config = dict(
    shampoo_beta=0.95,
    lr_schedule='wsd',
    warmup_steps=510,
)
Rows from block 3 of a small image classifier, named by matrix and row number. Rows with one number belong to one neuron. Each number is 128 + 32 x the weight over its row's rms, rounded and kept within 0 to 255. All counts start at 0. Numbers have three digits each.
After each neuron's rows are labels from the 100 images, of 14848, where the neuron reaches its highest value: "strongest on" is what is common among them. Only what is clearly more common there than usual is listed. The data: gratings and oriented noise at many angles and scales. In brackets: how many of the 100.
# fc1: MLP up (model.blocks.3.mlp.fc1.weight, 1152x192), inputs 0-95
# fc2: MLP down (model.blocks.3.mlp.fc2.weight, 192x1152, transposed), outputs 0-95

fc1.572:134164145089163122123157098091114148120194149100099159081150106117170074120161082112126150111122124112052129118162114185159169057094088168069129113092127128133101095062077106164119116196083130129069104155099120145082133082168193124118104103136170171118106091153146111117068159116065184120
fc2.572:100113116138115111126154128128134166118118138121154103113095072116163177133131193169185130111135142146124150152080122106170078146144144153138113111161159148132124221174106122129135207081148109188150144188142083121117166113148120156145127169153090178118146117149121147135080124131113121126
strongest on: coarse (78); windowed patch (73)

fc1.471:255074165078115126205136176130108135132197163088111153083141090109129138070137113203144125130137131124060105122100143139154150103153141104109102129197154129127083144164118098127144101101140129099112082116119073144125159141122103156116112129089080149095099101072110166146097130138047143114
fc2.471:105137088108117116120156054133118126164103134136139037048109118067132061160139134109152130147133131141162142127134121085167156120176104141118116071167114110160141147180080092113113143128096189116171142130122110123120080126138175129127106172128162123172175122136119134138127140155167157186
strongest on: coarse (47)

fc1.710:041162113159100171150155128098111177134129062151137115151079191117173105131121171108136175114154091122086127089077176118122141132123087148136076112197121145108113143192145135157101077118158159124181156140057114118134195137109103086081204123153166144119122114147155092136156123084127133175
fc2.710:152123066109139107086054098140148123136129185135115149151119119111132154089109143135120086111095113100132128139161138126138133135148123131125131139127178121160172139119107074163159124128142138178140126111196151128136227183123133142153148164110142064081130122204125146147167137072080076079
strongest on: very coarse (88); sawtooth grating (70)

fc1.611:172128142095156153202157096112140116096118119171140152132132088109150182194151199124097147111144078114145115123124151174094137074183105199153146088084107175149132183135086154151195161138120104163130199135123172140133060118141156144122136109142076081192149081150149139126072163119092121151
fc2.611:091109116109154144174095145112172140055187174139161149106108135099170165113088151104153063120165095143126142162082130084143119119147179119116176122100146126178067132151093139113144141134087089142146173125154144106109165110107080101153135144118112151156155152191083102128057153140117133122
strongest on: very fine (85)

fc1.148:080169098105117094074179103133127117145130122167138149086146072144146075100073139227153111139060154149120151147108174096160151136116063138080112111118167099126077142106084090146104076140145115119151120209158160131148155090127117160108166135146127093105130163102115113127100112121186144088
fc2.148:106069104098120079169111093092129139107095148113119100111136157163182106156132155116110174093107180125078132100152069146136062099121173128127141179155147178148112149159138120096189143095149168163132124177146111107144134108105095087164141166080096165132135145151128155132125142147042121091
strongest on: very coarse (74); windowed patch (51); filtered noise (44)

fc1.163:153124070105154112136169181127155085128166135150161155166174075120106121107127112161099141089118136100078063118164145084110095141111160120178080146113167122107128175146151098123173129074118112129129102083157195150172164091124084158089145163056185178098114090080180112096182107135154120170
fc2.163:116142178071152129124140183217116175135109146131137088085128098117149155128126145140153110121140161192192134167111167147173116132109071178081110126107105102103136211185105105135178142110106125149135135091135100147101097138188142137164118093148132130129119117157173162101117135088116138187
strongest on: very coarse (41)

fc1.613:169180103123129125117149090177129116184130189145178169119107139164066163161091134096131117159132168143128126128122153143111140127108095139156090126158168130092156097130111089115115145081157106149182051179139144108117212122135146144163147117137166096135126172081105111085231121136162128155
fc2.613:099164073107134105198158136137090187167124120105098169109102116074063136110144125145155175106119118132115098126145093167112138112128099173117142167114125132085067192163099157077106153140124169154121134118078056183149099129070177141101118101127131174158170132094103137104077236153097110141
strongest on: very fine (78)

fc1.457:101167118144139138150117159080159253079110098134180115153143184106104127096134149130147154154133111119111166113090086108091140137083068112153116128135154156100086188129152114129118109172138150136148075127139122096101184102125110158120096113117129148128141099121141139143161106073164168105
fc2.457:161156057077119085105122118174143159130147120111084160076132128121100114148101130207150153132109139116124113124161139166161091158127126126125157140107178121093126148152184131131093121148107135152121138096206119155147173129120153125142177136112088098099095108197137148162127166163077108083
strongest on: very fine (84)

fc1.278:164128133138135161158117092120101128108127172105130176110140192130138185186160102133142125095129160139149127142148081042131093124102113175097098115140126126116142132112171166113168137169118138133073109076127136118102105184140137134104116139088184098088175098123175184123076123132125126188
fc2.278:123129142087082127100230118147140139238086135125132122140065133108077115113171111105152126148104075131138147136073142170172175161156048135102153100146054167128088166103142170125147162107120157068119126156151133148218159129141127115119136090111091179135083137115162104109126126112151076138
strongest on: low contrast (92); fine (74); windowed patch (61); kind: filtered noise (38)

fc1.429:127175128137169105094097090149130179127100125122197141082096132069188107055085091158191107119125155140088096105074084088087118108166158099061193115165084074087091086159081098137128110118107187116086094155091159080189099120128177135090115132112117114181130180180130150124139140099129113061
fc2.429:072129091098123114095116105095080168122178105094069130052154098129102099160127168182099133096109135162116138102180184057168125142104182176115149175114123095130119110070105098113115157103148108142132211151141123197131149125086166132161135106183130096124113086153071142089087130101135100148
strongest on: medium (55); filtered noise (47)

fc1.410:111139155200056142097117134098171058158173092084175087061108160123121155224138173148152152131115155119146134143154155107198113159109130194096137100106146065138159137097131155135098126152088144091106091134145118158170121098072136123114093083166108172110174129102139130112148090133140110116
fc2.410:113106106100105106134153150137141175142133131143114217086085144157147158176158120125157061109109105084155183163151099073161136145116117104181167103114116137136149100060203114165165104125131142143143107107108170148134155064133136116123175105182125011119082117103105091146167139086107136166
strongest on: very coarse (93); sawtooth grating (53)

fc1.567:072122135138144142137121019145137146075073154128078121117088142099091126151095180118148159059151117152194187122153154093130093170120075130128143083158100136162106100149165128177111176110155141105112138172168189126111153088097126189148065107129106101030112158134165145178111111115135166157
fc2.567:151092106145125131158137101093146088136118146075130117099220142132138109127167164125142121125147117132137150118090091130117101130160129134128056081130132180087062085122163116066134135123129164071139141068094179121149084127222146108175089103127190191132205109159169134075104127149157121113
strongest on: fine (78); filtered noise (41)

fc1.716:087172101187091103120127122106138111149137080145179117114140127171146161181097154090134080120108081148183108125121146086174065094118171119117132103131145153095175152176131183137120121138098122098194139128114117111131125124081128122081113124118162129164166150156192080135120137046137087110
fc2.716:120127129132113159126065059086151150166166100126092175126164152118128126113130113081148101082103125138118106142134116114157163107154162168118150080101150130155110063137132146074151116111106124134166106127201143183137255150077161119177119137114099117121127161178143132120149088149098140142
strongest on: very coarse (100); sawtooth grating (67); stripes at 45 degrees (30)

fc1.487:170192118118125192174126108211120095107132148107082197108176097119108119141076081169083150123075066113062125111086089036165176123149097119152101121170119127091145138143129135099124165095120170146145064161133130119098143090101120147136137138139112118149112126150089153090113173140145071129
fc2.487:087180184121077134111085134144133136176096204138143072099103162144118083107170115088150177091124124167191113113134065175096097156136077139125168105117144113093104219114180144098127145114114202086128118101122099220145134118127123133082173142154123146176132126111159136174138148097121171172
strongest on: medium (79)

fc1.370:186112146114144072236082117163136082133121102100113079103126204085116094163128126193156166120149119207119136182121138134189161089151132119122115101162051114131096122147098102139140118095125146092039135136110178103110125132127120125164132112098148137131107110151167110087212088071131109120
fc2.370:160159088113129114110156130094163148156169181109175103145116127136127105149125102118138102135113113150140154099133069140084102136092139109132152115116092172108138187091050124172137122121078150160128131126109162131129127156166146185163120169160154105091116140152142119146184136133098121132
strongest on: fine (86); sine grating (36)

fc1.256:143132166114121108151146081130150108116135172157070088132115169121105165219138158145197176120182115146150122146119085083151122132121097149152089117142072119113094098088152112175131177165153138139078123135143156070069087172127087114112122102118155149045138157160192119173133145127120109097
fc2.256:141129107089100128126150085149100093203125164064155084157098174087128102142162119114133118100156104134125149126078125096114113155133150132133122085155118177106081105135120135079096159082099131101113134122147222133148154130230090116162084089116101159136170114138168161113131084171139110152
strongest on: fine (99); windowed patch (97)

fc1.156:097124091132114134116159131193109084176144158139144143142101114126069149203083182137121084168094159099102133128108139147065134088087123120171099100166123116139201131147167126130126140111124099188178082152141102120102202067137095157159125098117098151085116168111097122136173177156179148132
fc2.156:147109072110158109182153132112080143118141129100089158154120078059144204126140134190148142141137079149143109150148068146126181099138121150101126166136130146133059180175106134121123154105148128135127178127066097129119077129123148135123131137094162157142184152133034163089064184156096067150
strongest on: very fine (62); windowed patch (38)

fc1.146:098134104153087078111153136112167076109115109137193162101093122168059111151152170092121044130086099156179154131090116112153111101162116143102099107140140176090187120177196098093139092107120140139129163179155114083163154119097121096096118104121170117131159169142135111126139140063129102174
fc2.146:140092138108120162134095142077163172140158133131145153167128202111096129065158116075137106083046101083095088111207134128183155139189113131120109143112116138160189132056119111110153110120139125151126109124106098160119161146059057155190083164105107072125125153173119086157141123168097138119
strongest on: very coarse (100); sawtooth grating (56)

fc1.213:137114148138124103159095135145086087091094096132116129128178146157117168168172159128108132092160061079133130154133151099128082138130120149105178195138168075110153136155148136083205123152122141174171094130112128171067139081115113129156069168111094036094121125073142167110123159116121104142
fc2.213:129143159076077120100155162168125108237062160191124117130102127119070077096179107115157140154093126116173129071099116125137123162132055207112137114156057146099119190115179160129140175105141169051125101125146128135167127111117113122094160092100131155178094112100172113107151112104128155156
strongest on: medium (79); dashes (61)

fc1.578:133105121111076175158129105109142179119163192115137149089156141144152134135215115098130144116128113163089136160168131149145149103137137177115148156098125152152065163098098132088107123185118138095077120127096094141148086122171190179099131057078137137127148129103157075105094155147065144166
fc2.578:104100100094134097180143093121117126150117075143165133142111124122083131096175135111149155089108174153141156130074105126139096124103151150100117108167167145113104171140129141116129188120115157097124187175131082102155135071084133148148110151119034204129167134180111142132087148115086102127
strongest on: very fine (97)

fc1.233:151137108073183159116186148152102110143185154152139162105174108154144127192113119157147132052123104137099099058176129120130139096149171146147149133095115084141152111151147104114149149108090156162111078195086164155140120146075143164172194152112135129107086083161113090165149145147072121151
fc2.233:078124125099199167121155175197136188115126116108163122087103120089155191117100150127138118121164109170168144171165119110105132086120112171147101202125092083145132164173082128119131133132128150136158180120128164103138049159132113152112124110138196062161156112136147142126130168103156144133
strongest on: coarse (44); filtered noise (40)

fc1.579:140141106106133131131187116164097090104105147147176212154210150088130158026134116153117125170131073109108158125131141131076145132107103071092085052096138133101170140127114103137081122129094118123126103145182128115125078165098109152142130099086172224099102165145096061110133170173160149148
fc2.579:129198173080124159176141168149090142173105185114141036113109112158103104087174071129139142118106131174164135108113129157189157168143066134076137155111136110117071182156182151106112131105166172104143129095074118154148154116164109131112165132154116160186124119143150113137141195132130156135
strongest on: low contrast (69); very coarse (65)

fc1.446:160122155097129141129152071115141123104144152097156174115118181151127174181152119126124116086107130097148101157108092099133098141140196154094136161210128107094188106165137166124188115120189140110036121095152115136118093169134089093123122167073204085113097153126163173121107158103128111165
fc2.446:124134128075065138124208116164141124250087117159112112162088137081061102103188104096140159136116106133149160120060116136161165167146072158104151141137069181114114181104138158111137174109120173060117101134149118134187153098136145139132163101103125169136067124091171112117151110122129085133
strongest on: low contrast (89); fine (78); windowed patch (64)

fc1.686:145128115099210126130150161171140094152146142079102132093132081092096092096092102148134188149098140109060149102132100101112151103092100104128145064113137094096105163167124134127113159077160137110116110168076145164143162125100132109121119098144142138141174073126159129075145102173086145114
fc2.686:085157198086124163160166127119085103141085121153103069103099080090174127146142166101158142102157080158127152130165089092141124106174123142040164117123159102147117170175107176130102152146100168127169133118127114147093091129144154124116129176140117103163120123161133149132168134125120159118
strongest on: medium (56); windowed patch (47); filtered noise (41)

fc1.112:131158161120121167164174064148127154086079158138079107070075139124130120137114124133138172082165132194189151163159123124148134176149088116129144103139103157158054074160146129142097109097156174089116152174154146092059131127124098197160098089085116140091119151168153137199168115103146151139
fc2.112:140092108159139136133126143109095108170093153061125110096189133133155128166175164116129117107169136151123140126111128140129060110083148123158051103142124148076118142096118083089141121122169156137169095054107175119189155134213168117156091104147176174120190088160212119060133139173185142112
strongest on: fine (79); filtered noise (39)

fc1.320:085133159159163142168097136134117188132119097124145107138097148117139079124130132120098129120138141146134134136154026106079116193138103127134057145130114115124123117142121140076096166098153183106115100127068192116133135196123161150142097135172116118162109109152044114153137168129087096093
fc2.320:124147146092092149183090144098187150059195120094162134092131184129146113141100113132086140110132107167133185146179111144122091140113140145153121115083134160136148160127139133142120155111104100164159105152127099125132188181106120143156179196160035116149108119136100125136114166165071140108
strongest on: medium (54)

fc1.695:176123140123120159156142072123126125123136141108148182128145173137122174162141113127125127088118156092160112161135100051159104146118172150090153142168141110110190129138165182144186096141170144121079097077172146122103100172157108107120109166066205093101133144120150188112099145140160136182
fc2.695:124144152085065126121197123163139124248088132157119121157087133088065093105185107101150141151108095145159153117083111144166157160162050169102146126137070167114103176114153157103141162105112179063119116142154118155208156098128149136126170106104117170150074117101174124129144109112132087142
strongest on: low contrast (94); fine (79); windowed patch (70)